Weights of a small encoder-decoder audio transcriber.
Training: soap at rate 0.0016, 10300 steps, batches of 128.
Rows from block 2 of the text decoder of a small encoder-decoder audio transcriber, named by matrix and row number. Rows with one number belong to one neuron. Each number is 50 + 12 x the weight over its row's rms, rounded and kept within 0 to 99. All counts start at 0.
After each neuron's rows are labels from the 100 texts, of 14976, where the neuron reaches its highest value: "tokens" is the input token at the peak. Only what is clearly more common there than usual is listed. The data: two synthetic voices taking turns or overlapping, over music, noise or silence. In brackets: how many of the 100.
# fc1: MLP up (decoder.blocks.2.mlp.fc1.weight, 768x192), inputs 96-191
# fc2: MLP down (decoder.blocks.2.mlp.fc2.weight, 192x768, transposed), outputs 96-191

fc1.688:62 57 46 55 60 45 46 53 45 51 83 52 53 52 53 55 31 59 43 53 61 60 35 38 72 69 49 57 50 41 45 74 54 32 29 54 68 43 66 30 50 49 39 55 45 46 43 42 48 81 50 50 54 52 48 62 66 69 71 54 37 32 48 57 57 47 40 66 57 58 67 43 56 39 63 59 32 53 57 59 42 60 71 62 40 68 49 41 29 43 57 17 52 53 48 53
fc2.688:47 46 36 62 55 38 52 47 38 48 53 36 40 38 65 29 37 52 62 60 61 74 51 56 71 55 57 36 50 64 36 61 50 47 59 53 42 67 46 66 37 50 43 73 43 41 29 57 57 41 49 47 51 29 53 50 51 67 53 57 46 62 38 59 46 32 35 60 77 45 51 29 43 66 53 34 52 60 51 40 47 32 45 43 49 46 27 66 64 37 41 43 67 53 48 32
tokens: "y" (100)

fc1.161:51 41 77 32 66 56 55 58 38 56 51 61 49 62 54 51 57 71 57 62 24 47 45 41 44 58 72 61 58 60 69 71 49 58 45 36 62 48 41 45 53 54 53 36 57 53 68 48 52 47 57 76 49 43 26 65 60 44 40 42 47 48 41 41 66 61 69 64 32 47 38 52 42 51 33 50 39 70 45 53 62 53 56 74 61 52 44 58 41 74 42 56 47 65 42 47
fc2.161:57 54 49 39 50 23 53 55 53 70 43 60 62 55 46 34 67 48 37 61 63 52 60 50 43 53 47 51 43 49 79 55 44 45 54 72 31 32 37 46 55 61 46 48 52 32 62 45 49 38 31 63 60 34 76 53 26 50 53 46 66 62 47 43 70 64 42 59 42 39 52 66 58 38 54 63 64 54 50 72 43 28 51 70 42 38 21 47 58 42 65 38 51 44 69 48
tokens: "s" (46); "o" (25); "j" (8)

fc1.694:50 52 44 41 56 59 45 40 52 28 51 43 70 63 62 61 52 42 49 62 39 33 40 65 49 54 33 31 55 60 25 58 69 58 62 50 58 43 48 65 46 65 53 70 51 48 52 37 52 56 45 45 55 55 36 29 55 64 51 55 68 62 35 56 50 34 31 53 57 46 56 49 69 31 69 75 65 41 55 40 43 53 53 51 72 45 52 47 39 55 54 61 53 35 28 55
fc2.694:43 58 58 52 38 45 39 46 40 47 46 26 35 61 48 57 52 51 51 38 54 63 61 50 61 59 40 44 44 55 51 53 60 42 43 55 46 65 31 52 40 56 69 26 70 50 57 59 10 27 50 43 63 64 38 32 56 27 42 48 40 70 59 33 58 45 45 43 47 41 70 52 65 74 66 40 47 41 62 57 50 53 47 61 62 46 57 53 60 33 40 53 36 52 22 63
tokens: "u" (58); " " (35)

fc1.690:43 37 59 35 39 56 41 52 55 58 47 56 34 44 64 27 55 22 79 54 72 67 36 59 63 57 65 58 45 56 40 51 46 55 59 28 40 45 49 53 52 46 48 35 69 56 40 46 71 39 67 44 55 53 42 49 44 54 68 20 62 78 45 60 60 50 27 65 63 65 50 44 40 35 36 59 42 79 39 48 53 71 52 55 49 61 54 47 60 36 55 42 54 43 42 63
fc2.690:41 62 35 51 55 55 45 61 39 78 43 31 49 50 47 64 40 39 40 63 60 59 55 48 44 50 40 36 46 48 53 65 39 62 52 47 41 61 71 59 40 41 57 46 43 55 26 49 50 42 32 39 43 64 49 45 32 32 40 51 41 37 50 37 60 21 58 67 45 61 86 54 57 51 57 33 61 35 50 50 46 51 51 29 40 56 46 46 57 44 43 65 47 40 65 55
tokens: "t" (32); "l" (14); "i" (9); "h" (9)

fc1.337:75 58 40 20 54 81 55 47 62 38 55 35 64 61 35 55 65 47 43 73 65 49 68 67 81 35 58 56 30 55 43 64 47 45 54 50 54 57 51 49 33 51 56 54 51 61 36 38 60 54 68 39 28 58 64 64 33 49 55 49 48 51 56 42 61 33 33 58 57 76 49 44 48 80 43 60 68 53 60 61 62 53 67 56 36 49 46 43 50 51 34 32 46 38 41 39
fc2.337:48 54 57 41 42 37 61 23 67 42 47 41 49 57 51 49 40 45 36 49 39 48 46 61 37 54 53 75 59 34 39 45 58 15 54 57 66 68 45 45 61 44 71 47 52 59 47 47 59 23 56 60 62 63 46 37 57 61 60 42 60 45 50 44 45 44 49 41 55 38 44 61 56 77 59 51 38 58 27 46 64 41 56 50 42 53 43 50 67 61 64 50 53 70 21 48
tokens: " " (51); "w" (22); "l" (9)

fc1.753:60 52 30 48 36 59 83 50 56 62 64 35 63 70 60 48 62 26 50 45 50 70 40 48 62 36 35 39 53 41 60 47 39 45 61 44 37 47 59 75 53 46 66 41 61 45 56 57 52 56 59 68 61 52 37 46 44 38 39 44 43 56 57 78 44 34 42 56 46 63 38 51 55 43 62 81 51 60 48 43 36 43 52 56 40 27 38 48 27 77 81 57 56 56 61 73
fc2.753:59 64 53 49 62 63 61 56 41 65 42 45 36 37 50 51 53 58 42 47 60 75 63 67 54 44 36 45 49 62 58 45 49 57 65 70 35 40 40 47 50 60 53 68 53 43 71 58 38 50 42 63 44 51 50 41 43 42 49 46 39 56 53 34 66 48 53 30 46 81 48 48 46 26 48 42 47 43 47 52 58 62 55 56 50 40 46 29 67 39 32 44 54 43 62 46
tokens: "s" (53); "n" (27); "l" (17)

fc1.95:44 65 21 58 63 63 76 45 46 47 59 51 72 26 33 76 59 56 32 30 52 53 55 32 27 57 67 35 35 65 55 48 52 54 13 71 46 68 30 54 57 42 35 55 36 56 61 57 62 53 28 75 54 36 62 53 54 56 59 64 50 54 35 48 41 34 70 52 59 51 75 49 68 49 54 58 55 41 45 50 45 48 42 41 56 62 57 45 30 58 46 65 48 46 49 65
fc2.95:43 31 32 45 57 39 54 61 47 44 31 44 58 50 50 62 37 70 32 57 45 31 57 51 62 57 23 36 53 31 65 81 48 52 58 48 38 32 47 55 55 62 68 50 56 46 37 81 40 54 40 26 45 42 62 59 45 44 49 39 82 45 44 49 57 48 31 46 62 54 43 35 22 40 60 57 61 45 75 40 65 51 58 57 30 34 34 67 53 22 57 54 38 53 58 50
tokens: "s" (71); "i" (20)

fc1.208:39 49 60 53 52 65 42 47 55 77 66 68 62 53 40 48 53 54 64 64 57 50 34 54 45 56 53 65 48 34 48 62 51 64 55 53 43 38 69 57 56 33 74 63 72 74 58 41 63 45 31 61 55 44 81 57 36 43 46 49 40 42 58 53 39 67 34 54 30 65 47 36 66 53 57 57 51 62 39 57 60 51 32 67 37 40 71 59 66 45 46 63 69 28 51 41
fc2.208:41 34 42 23 46 61 62 54 39 37 49 34 69 62 46 43 55 45 45 43 54 64 56 63 46 61 56 36 34 67 57 44 45 66 54 71 40 43 55 39 50 39 42 60 37 37 27 48 53 55 50 59 38 55 46 37 58 44 64 40 50 50 47 29 69 45 51 53 59 48 53 62 59 53 58 52 47 38 58 65 66 46 43 50 64 53 52 49 63 41 66 55 52 45 48 66
tokens: "i" (30); "r" (23); "d" (12)

fc1.638:71 59 63 67 42 45 57 59 66 57 70 45 33 59 36 46 71 56 73 62 61 44 44 53 34 58 55 38 42 52 33 54 49 40 52 57 48 48 32 54 23 57 44 63 33 66 53 56 50 47 53 61 52 49 45 58 46 37 53 54 53 48 44 50 81 51 36 42 44 33 43 46 79 40 56 61 50 56 58 41 40 42 62 65 54 66 79 35 41 36 46 46 50 53 69 48
fc2.638:59 75 37 42 35 60 39 36 42 31 34 70 75 25 32 54 43 65 38 40 54 30 59 25 65 53 54 57 34 59 63 59 40 46 49 63 53 48 47 68 42 46 47 44 46 54 37 59 51 50 27 76 71 32 45 62 54 51 61 45 37 56 45 52 68 51 60 50 71 71 58 35 43 49 58 49 53 46 47 49 44 62 50 42 49 75 26 38 50 41 42 32 72 53 45 49
tokens: "t" (97)

fc1.287:46 27 69 50 61 45 58 56 53 51 54 45 53 66 41 29 52 52 66 39 55 56 56 64 36 61 69 47 70 47 67 37 31 39 46 66 45 54 59 42 60 42 48 69 36 58 52 81 61 64 48 35 37 42 36 43 61 84 52 47 34 52 56 50 71 58 53 48 46 50 45 31 54 47 31 54 41 52 55 50 42 28 61 23 47 36 57 54 60 51 48 59 55 40 46 61
fc2.287:64 26 53 30 42 64 52 36 49 61 31 54 39 61 51 48 53 84 42 36 50 42 42 54 63 55 35 35 46 59 54 84 52 42 96 43 64 55 61 37 41 47 40 49 56 70 52 42 47 46 72 44 35 46 53 48 37 57 58 42 54 32 25 52 50 59 72 46 55 47 37 45 60 68 61 40 60 44 55 57 53 60 46 51 38 56 10 63 50 46 59 49 41 42 53 59
tokens: "l" (75); "o" (24)

fc1.359:53 70 61 52 31 23 45 57 65 45 54 54 49 47 37 26 53 36 39 52 60 58 60 54 58 54 39 49 67 45 60 48 46 69 52 63 64 56 49 44 65 48 61 58 39 72 64 35 46 43 57 49 35 38 58 35 40 82 77 59 48 43 68 56 61 40 61 30 59 43 49 51 60 46 43 48 29 72 30 46 38 29 60 62 45 50 70 41 58 59 56 45 69 64 69 75
fc2.359:33 55 44 38 56 61 58 47 52 46 37 60 59 38 57 67 47 71 82 61 65 53 58 50 56 47 45 52 52 44 38 42 44 35 32 51 52 64 39 55 48 28 69 25 40 53 46 71 44 31 38 50 50 62 66 61 31 55 49 46 63 60 74 38 19 59 55 61 51 41 52 54 22 49 52 56 47 26 58 62 61 42 69 51 53 45 34 44 26 42 52 59 59 50 51 57
tokens: "l" (53); " " (47)

fc1.766:54 50 60 55 44 53 60 40 72 24 54 60 53 20 67 45 59 70 31 49 65 45 56 36 47 36 45 34 52 48 42 52 56 41 43 51 44 56 43 70 64 44 44 63 33 59 47 62 60 34 59 73 52 59 62 45 34 54 46 55 42 44 65 55 44 48 38 72 64 62 36 42 53 52 32 37 49 51 45 49 17 62 43 35 55 70 58 63 53 42 64 54 55 47 39 55
fc2.766:49 48 33 67 58 72 60 67 30 54 62 49 60 54 50 40 48 61 48 46 48 52 49 38 38 44 35 37 42 32 48 55 72 48 52 55 42 47 56 57 41 56 41 44 43 60 27 73 55 72 31 45 49 50 53 51 43 36 45 54 46 40 55 59 42 37 59 48 67 50 26 38 40 49 57 60 40 54 56 41 70 43 57 57 64 60 67 52 48 38 34 73 49 60 49 51
tokens: "u" (73); "l" (25)

fc1.82:28 38 56 49 56 47 51 82 49 45 58 42 80 40 40 49 49 39 64 52 52 45 73 74 48 51 51 73 52 54 52 76 54 60 59 51 40 53 58 56 47 69 38 57 48 56 56 41 46 19 23 27 66 45 35 54 43 63 64 56 55 45 53 58 42 63 33 37 38 57 39 30 41 48 70 45 46 49 36 52 73 45 26 48 55 51 42 34 55 50 45 37 43 67 50 36
fc2.82:35 38 54 49 50 39 53 35 55 47 51 45 48 68 28 46 46 64 25 57 64 55 60 54 41 44 31 42 48 48 45 54 46 35 44 58 65 58 49 60 64 34 40 50 57 62 54 41 31 43 56 49 45 36 65 71 61 58 73 65 61 33 63 52 47 65 62 59 52 73 46 58 44 38 46 50 55 44 52 45 23 29 50 61 66 56 28 49 60 60 59 43 32 60 75 56
tokens: "o" (64); "i" (34)

fc1.360:45 48 45 30 57 64 59 59 55 43 37 30 42 57 56 19 34 44 52 38 54 54 50 34 53 66 35 47 59 54 64 72 59 52 55 46 55 46 48 68 74 59 38 48 53 76 62 34 71 34 48 58 57 67 47 62 46 41 37 39 49 61 70 47 40 38 37 46 53 47 35 36 55 61 43 51 40 67 42 44 52 44 62 59 51 45 45 55 51 43 26 45 38 30 50 65
fc2.360:37 45 56 53 56 66 48 57 31 47 46 52 54 52 48 54 38 58 41 81 65 63 47 46 41 50 71 53 60 45 41 40 48 72 48 60 31 58 50 48 50 68 44 84 58 49 54 44 41 50 63 40 51 45 61 37 55 53 43 45 49 50 51 54 54 42 63 68 36 32 37 42 51 60 45 55 40 55 46 34 71 43 64 33 46 56 42 38 40 63 27 40 30 57 61 30
tokens: "u" (67); "e" (24)

fc1.41:30 35 33 40 27 46 46 52 47 31 49 42 56 31 45 32 53 49 63 53 55 42 50 43 53 56 43 67 30 55 66 60 47 45 45 32 54 49 38 42 55 55 23 26 46 64 42 38 71 55 62 48 41 41 48 60 36 58 24 57 57 71 37 41 52 52 53 48 42 31 60 65 42 51 45 62 51 67 48 57 51 59 33 57 70 51 57 37 39 46 34 54 51 43 64 64
fc2.41:53 32 62 55 39 69 63 40 29 64 36 47 49 59 40 38 47 54 68 00 39 51 79 57 65 67 26 56 44 51 42 28 78 46 47 53 67 61 64 61 48 54 38 47 57 41 57 52 36 43 60 37 57 37 79 22 61 46 76 39 56 51 63 53 54 65 61 46 53 59 46 41 45 32 45 47 51 38 39 48 53 56 43 38 31 42 19 46 62 44 60 44 50 62 42 41
tokens: " " (54); "m" (9)

fc1.144:55 48 60 51 44 60 43 61 41 30 49 58 43 38 60 59 75 50 42 42 34 63 63 58 42 27 62 59 40 54 54 72 62 67 47 48 43 47 48 55 53 30 23 39 51 29 48 65 69 45 40 31 58 37 58 35 52 59 46 45 53 64 49 49 41 33 40 29 43 41 62 60 63 69 35 60 23 46 44 63 45 51 44 59 48 42 60 39 54 45 59 57 73 79 53 45
fc2.144:43 48 66 64 53 37 45 30 44 38 46 35 43 47 54 45 30 55 68 78 38 37 64 52 54 43 62 39 47 32 60 41 75 82 51 69 61 62 47 48 28 80 53 33 39 70 64 74 40 46 39 33 58 44 43 41 59 60 56 44 56 53 49 54 60 75 49 42 48 38 40 41 45 37 61 77 57 45 43 35 57 55 56 60 76 61 47 20 54 43 63 44 44 61 43 34
tokens: "u" (29); "i" (20); "h" (9)

fc1.539:64 43 45 46 47 28 65 70 78 49 61 52 52 46 45 49 53 57 72 58 80 46 58 39 50 49 57 53 53 55 36 57 64 20 51 80 26 45 40 35 56 43 71 51 48 55 55 54 50 57 62 45 41 43 46 45 68 40 56 31 46 48 59 34 22 40 52 45 39 25 41 59 29 43 51 65 72 42 31 58 41 47 32 31 53 44 63 27 36 25 36 66 54 53 55 41
fc2.539:43 49 43 54 59 54 56 62 37 52 40 45 55 35 43 41 61 62 66 54 57 17 32 45 43 41 30 62 25 58 47 27 28 28 43 42 58 65 48 37 34 42 39 72 42 44 69 39 54 59 36 41 50 58 41 48 50 78 50 36 52 56 59 67 58 53 49 51 57 48 59 38 58 38 37 52 57 50 95 64 35 62 54 43 67 24 51 53 62 56 56 38 29 54 46 39
tokens: "s" (85); "w" (9)

fc1.301:50 39 39 42 44 65 34 42 62 34 61 60 52 50 36 51 49 60 64 44 37 55 27 58 48 58 45 55 38 49 47 30 35 47 52 55 67 30 53 58 45 52 63 61 53 46 73 74 46 51 40 55 52 55 44 38 62 63 53 36 43 58 55 55 26 40 61 54 60 85 47 53 65 34 65 52 46 78 50 66 63 41 47 41 52 57 58 56 57 74 42 44 46 48 54 50
fc2.301:68 38 42 39 40 46 62 54 52 24 35 51 22 59 39 49 49 58 45 43 46 47 50 48 36 52 35 52 61 49 59 62 47 39 45 44 61 38 38 47 40 22 48 60 51 48 31 57 33 33 55 48 39 41 35 43 52 36 61 75 45 35 55 46 39 56 44 58 76 76 43 48 42 33 53 20 39 61 42 43 62 62 59 44 49 47 42 57 52 50 47 53 61 63 56 45
tokens: "l" (60); "d" (29)

fc1.719:55 52 65 50 50 36 47 42 54 53 46 57 56 42 39 48 57 44 54 53 33 54 28 59 68 53 38 43 42 55 49 43 31 57 58 54 38 61 51 49 51 29 51 55 67 75 36 47 67 59 51 73 46 55 40 61 46 67 59 47 42 63 50 61 46 41 40 49 56 47 48 70 56 49 33 69 49 56 55 65 54 33 52 56 33 77 46 57 43 87 48 66 34 34 36 38
fc2.719:77 43 38 52 33 53 49 47 59 42 50 41 28 55 62 53 71 43 49 41 49 61 18 42 59 46 49 46 64 45 55 64 61 28 39 48 52 45 29 52 47 53 66 30 64 54 39 57 50 54 47 54 55 48 64 15 27 46 88 52 31 29 47 45 54 58 82 53 40 75 42 52 31 36 63 61 39 63 50 43 35 36 29 49 64 47 55 37 53 50 65 41 68 46 53 49
tokens: " " (98)

fc1.659:34 67 69 42 21 49 48 52 57 46 78 59 82 45 68 19 33 79 52 26 58 48 55 59 55 41 35 42 54 61 55 59 57 39 31 35 49 58 46 61 58 42 48 59 41 50 55 59 47 71 53 59 33 51 53 54 71 48 52 66 36 50 48 54 61 73 38 44 50 47 28 54 32 54 43 37 51 51 66 62 41 31 66 39 62 58 55 45 43 55 53 62 40 62 59 71
fc2.659:36 43 63 23 41 42 35 43 47 43 34 52 43 41 62 48 36 69 69 40 40 54 57 67 72 65 34 49 48 73 52 71 62 37 49 43 41 74 58 46 63 49 59 43 68 56 51 53 51 48 37 53 35 34 29 32 31 73 65 55 58 40 40 56 62 52 39 52 77 50 51 71 54 55 13 47 44 54 46 39 56 38 61 42 45 54 47 59 53 49 42 80 32 44 42 56
tokens: "u" (38); "h" (34); "n" (16); "w" (9)

fc1.537:69 46 41 40 63 67 38 64 50 42 45 70 36 36 62 27 55 63 63 43 61 43 52 44 73 54 23 44 61 76 37 48 52 46 56 49 68 42 40 47 57 43 80 39 54 67 53 35 34 62 40 54 54 59 57 41 57 49 56 62 46 45 53 40 50 81 21 31 45 38 62 40 43 50 52 25 43 58 44 24 62 49 38 41 55 50 44 56 27 58 46 64 53 48 68 57
fc2.537:61 63 65 39 60 49 45 45 40 41 26 52 59 57 62 63 56 41 47 51 48 60 55 72 59 35 55 64 56 71 66 45 46 31 46 48 38 55 61 62 70 59 38 54 43 59 51 44 47 50 48 56 44 54 49 45 74 60 46 47 42 45 26 42 54 30 28 75 50 26 55 45 24 60 40 59 42 37 36 32 52 55 30 54 65 31 46 33 56 41 50 40 70 37 76 36
tokens: " " (97)

fc1.380:48 56 47 60 60 44 54 66 55 63 21 55 37 65 46 45 58 57 21 65 53 50 42 47 33 54 32 57 55 55 60 39 56 64 41 13 39 68 34 41 44 59 50 62 59 49 25 45 34 55 30 60 55 62 81 71 59 56 60 24 44 59 49 45 72 38 61 49 32 42 66 62 64 74 63 47 56 53 38 74 61 47 42 63 63 47 28 49 61 63 32 53 51 63 42 62
fc2.380:30 54 52 44 56 42 28 42 38 26 58 51 50 48 68 50 35 46 44 44 61 40 47 56 65 44 36 52 34 37 65 61 22 58 49 62 54 41 52 38 77 54 39 43 58 43 44 46 79 53 52 48 51 38 30 38 61 50 58 37 65 52 59 58 22 67 61 60 42 53 46 58 24 47 39 36 36 48 53 66 46 49 46 40 55 29 74 37 45 49 72 39 66 39 51 57
tokens: "t" (57); "a" (43)

fc1.508:34 46 43 56 57 33 41 46 58 58 54 50 44 60 39 46 44 60 53 19 32 44 35 48 38 46 26 59 23 61 62 40 54 50 31 43 50 42 48 48 52 58 52 65 57 45 44 38 43 41 59 47 54 43 54 67 55 41 52 41 55 35 52 47 60 49 46 39 37 52 52 34 50 78 52 51 44 47 62 72 53 36 39 53 46 65 30 53 46 87 54 64 61 69 51 59
fc2.508:56 58 49 53 46 25 43 49 56 29 53 61 58 35 52 24 51 58 49 58 63 38 53 38 63 44 39 65 41 42 60 51 59 43 50 33 51 68 38 41 56 60 34 21 44 51 53 58 55 53 47 59 42 55 39 50 60 48 62 55 31 70 47 73 58 52 32 54 69 60 44 69 53 35 30 45 15 66 60 49 77 52 34 54 39 38 45 49 66 28 43 55 32 55 46 50
tokens: "t" (69)

fc1.341:31 59 38 67 52 56 45 81 36 62 52 52 45 36 48 53 53 56 55 66 47 56 49 29 51 69 58 67 30 75 63 35 46 45 68 23 46 19 50 63 64 71 47 56 70 50 49 51 51 42 41 53 31 59 68 46 41 34 75 70 63 69 42 49 34 60 45 45 34 39 57 38 53 30 39 63 41 48 52 49 45 45 38 40 72 59 72 36 50 55 48 53 63 53 54 34
fc2.341:43 41 53 58 41 27 49 44 53 45 40 63 50 38 38 54 48 56 57 49 37 38 59 62 53 48 32 42 47 22 49 59 59 56 37 68 37 48 62 61 43 36 52 62 71 46 46 46 50 61 56 62 65 59 61 43 51 59 42 50 80 17 57 48 56 28 64 46 56 50 40 44 62 44 40 75 54 44 51 49 53 51 51 81 51 66 46 50 42 61 51 46 25 60 42 54
tokens: "u" (57); "a" (27)

fc1.134:53 44 51 47 42 42 54 49 28 64 65 64 59 47 41 60 66 45 62 65 45 54 68 48 49 50 52 74 07 47 37 30 54 64 53 28 42 38 33 55 46 31 34 57 52 43 55 41 57 33 54 51 58 36 61 49 82 75 52 52 34 53 54 54 53 63 38 56 52 54 40 62 54 45 60 39 45 60 35 57 62 51 51 66 49 61 35 52 44 63 72 59 44 51 81 60
fc2.134:54 59 63 46 47 43 52 63 50 55 32 84 68 35 40 44 48 46 37 48 65 49 33 72 25 51 48 25 48 54 65 49 71 38 53 77 60 69 43 67 44 45 46 11 28 58 64 45 59 60 68 60 49 32 41 60 61 59 43 29 57 42 36 18 39 44 47 56 41 33 43 75 63 46 69 45 54 47 61 57 62 37 33 63 32 49 40 55 59 57 50 59 52 41 37 47
tokens: "s" (20); "o" (18); "p" (13)

fc1.701:87 21 51 52 77 49 39 54 53 48 52 49 65 46 57 51 36 72 63 30 53 40 74 39 43 29 52 48 45 48 63 52 46 43 50 62 46 57 66 27 56 68 63 39 53 53 60 71 56 53 51 49 25 36 40 66 64 49 45 71 55 50 64 38 64 57 42 41 57 33 64 50 52 44 45 40 67 49 35 42 59 50 41 67 52 63 29 47 48 64 55 56 51 55 51 41
fc2.701:96 43 54 42 35 51 57 55 40 42 64 41 37 47 41 60 55 66 52 59 80 41 42 56 49 64 37 52 42 51 40 41 50 51 36 63 58 40 49 47 48 53 54 54 43 91 41 52 41 48 32 66 34 52 58 30 54 49 47 48 68 56 68 75 36 43 44 41 59 52 64 57 39 41 36 54 45 64 63 62 52 45 52 70 53 40 37 46 61 39 42 60 37 45 40 39
tokens: "s" (91)

fc1.91:32 61 53 40 54 65 60 38 39 64 54 51 56 28 47 30 55 62 44 58 54 58 26 36 47 41 42 52 44 47 41 46 32 49 68 61 37 40 43 71 52 42 56 33 45 46 47 73 29 44 64 45 57 56 67 39 61 26 60 43 40 39 51 44 48 37 38 54 40 37 50 60 56 41 46 85 74 77 44 32 35 62 46 50 75 71 61 44 50 57 60 40 59 66 36 44
fc2.91:37 31 55 68 39 33 57 47 53 51 49 37 09 50 48 55 55 32 32 58 41 71 65 53 52 54 61 67 54 28 61 63 42 42 53 59 71 48 54 51 34 50 48 51 38 51 63 45 58 40 44 47 50 38 39 47 58 51 47 71 49 47 50 63 49 54 31 65 49 59 57 50 50 37 65 52 33 35 49 41 52 27 60 19 31 58 26 51 56 37 56 52 55 24 24 63
tokens: "i" (47); "y" (22); "n" (18)

fc1.613:63 75 90 54 53 61 31 28 37 33 77 54 63 40 63 43 67 65 47 52 60 62 55 64 66 33 42 50 52 58 62 39 48 47 69 58 57 45 40 66 37 54 71 62 33 41 52 50 58 61 50 68 54 30 42 44 62 55 42 60 44 36 41 79 58 49 58 50 65 66 56 58 54 60 48 44 59 50 34 59 35 46 31 59 51 65 60 28 47 63 52 42 40 55 68 38
fc2.613:41 57 31 40 50 64 42 53 61 76 34 67 42 45 50 46 47 46 48 37 60 43 65 45 48 67 31 67 44 37 48 81 76 40 49 42 45 66 49 61 56 49 32 57 40 58 32 46 45 30 61 55 47 47 43 53 54 37 49 63 39 75 48 34 38 55 45 81 40 64 39 39 48 35 47 56 49 29 58 48 56 51 52 38 46 30 63 48 44 44 57 58 58 51 42 32
tokens: "i" (83); "o" (15)

fc1.468:61 56 52 61 61 59 66 37 67 45 48 53 46 33 55 43 65 34 41 46 66 50 46 65 61 45 57 50 33 65 54 47 18 45 49 48 56 69 60 71 39 55 58 30 49 54 53 35 61 59 39 58 51 42 33 40 63 35 50 75 68 55 45 57 51 60 21 49 57 50 32 54 65 47 52 71 51 68 27 40 45 45 58 44 59 49 62 52 27 57 61 49 42 42 48 54
fc2.468:57 38 45 38 39 45 47 44 43 61 60 47 35 38 62 63 71 40 37 52 40 61 48 37 46 65 38 62 59 36 38 32 62 37 48 44 70 66 53 62 40 15 49 51 53 57 32 54 64 49 34 53 49 33 57 34 56 49 48 41 42 22 40 50 36 69 45 56 32 51 42 54 37 50 38 49 70 51 53 28 49 45 52 59 44 18 39 50 55 45 33 42 64 46 52 53
tokens: " " (43); "n" (40); "i" (17)

fc1.60:25 48 77 53 60 62 50 46 61 54 61 40 71 69 44 52 35 55 52 30 73 50 62 54 44 32 54 51 36 50 53 58 78 57 36 45 46 54 75 58 57 43 52 64 64 60 56 40 59 64 22 66 25 49 49 45 45 50 32 65 73 41 52 69 47 72 44 50 51 59 48 68 43 67 45 59 65 56 57 54 63 56 64 40 43 34 51 59 62 38 53 59 45 40 48 65
fc2.60:44 44 53 52 60 61 47 55 51 61 29 46 40 53 46 48 31 42 64 36 47 50 55 54 60 71 52 49 46 32 66 67 44 58 31 75 19 65 45 46 32 36 55 51 59 58 55 76 61 68 46 41 35 44 66 41 42 54 54 70 33 43 57 50 45 65 42 61 50 22 73 52 26 65 40 52 37 63 53 59 58 22 55 59 38 48 48 50 58 46 73 52 30 48 67 59
tokens: "u" (34); "n" (31); "w" (19)

fc1.51:55 52 52 43 48 55 50 49 51 38 70 60 70 52 54 24 46 47 57 36 83 35 52 67 75 45 67 52 50 59 39 47 44 64 40 33 49 41 74 59 46 43 51 38 45 52 37 49 48 76 40 62 59 42 54 44 49 74 37 49 45 65 85 56 39 72 61 60 16 39 65 33 51 53 51 50 55 51 68 34 59 54 76 48 66 64 61 41 70 67 49 47 36 45 58 57
fc2.51:36 42 63 46 60 48 42 59 36 50 68 51 50 34 38 54 32 57 57 27 60 83 36 48 45 48 44 48 63 49 57 53 50 46 39 39 58 55 39 56 40 53 50 60 55 42 65 63 53 55 42 87 45 38 36 39 51 46 63 65 58 42 30 50 50 48 73 61 34 32 51 64 76 56 54 65 42 80 53 37 57 47 43 55 42 52 44 54 51 38 51 46 38 41 54 41
tokens: "y" (23); "-" (22); "x" (12)

fc1.25:41 56 43 77 36 41 59 47 33 24 60 61 53 47 49 49 51 62 72 61 49 62 37 41 59 47 56 40 55 39 56 54 34 57 33 52 32 69 55 50 29 42 63 64 42 50 64 74 46 54 59 60 46 38 61 50 47 55 36 50 53 37 64 49 38 49 33 57 39 63 25 63 58 60 51 61 52 53 51 35 28 42 34 66 44 47 53 53 34 46 53 38 88 35 66 49
fc2.25:53 35 40 42 45 60 49 39 40 41 54 35 58 58 48 54 48 73 56 37 47 70 44 67 61 71 40 59 40 68 36 51 63 39 47 39 53 54 34 70 54 55 55 48 38 28 51 48 52 45 47 36 35 57 31 58 39 55 63 47 62 58 46 44 69 54 33 52 41 46 71 56 44 19 33 27 78 52 58 55 57 44 75 74 30 68 44 44 47 46 43 52 60 55 50 78
tokens: "o" (61); "j" (31)

fc1.426:38 36 49 44 64 53 57 51 38 57 41 73 61 44 42 60 49 37 78 34 29 45 58 78 63 71 44 57 80 39 53 41 46 63 38 62 66 49 46 30 41 49 57 51 38 71 58 57 43 53 29 58 53 49 35 55 51 63 60 49 59 41 65 41 53 75 46 58 32 69 59 23 61 39 52 67 48 57 44 36 56 69 50 34 45 46 58 29 62 53 40 64 63 56 23 50
fc2.426:53 53 75 37 54 50 58 25 65 48 59 35 48 33 53 55 41 65 29 44 47 65 53 50 60 50 62 50 37 43 38 64 43 20 37 42 56 53 91 63 54 51 52 43 31 39 52 61 46 44 31 43 51 38 54 57 44 41 56 62 65 45 32 56 39 43 62 64 45 57 54 57 47 38 44 66 74 35 63 49 41 35 48 50 31 51 52 61 59 54 41 68 32 61 42 55
tokens: "l" (38); " " (36)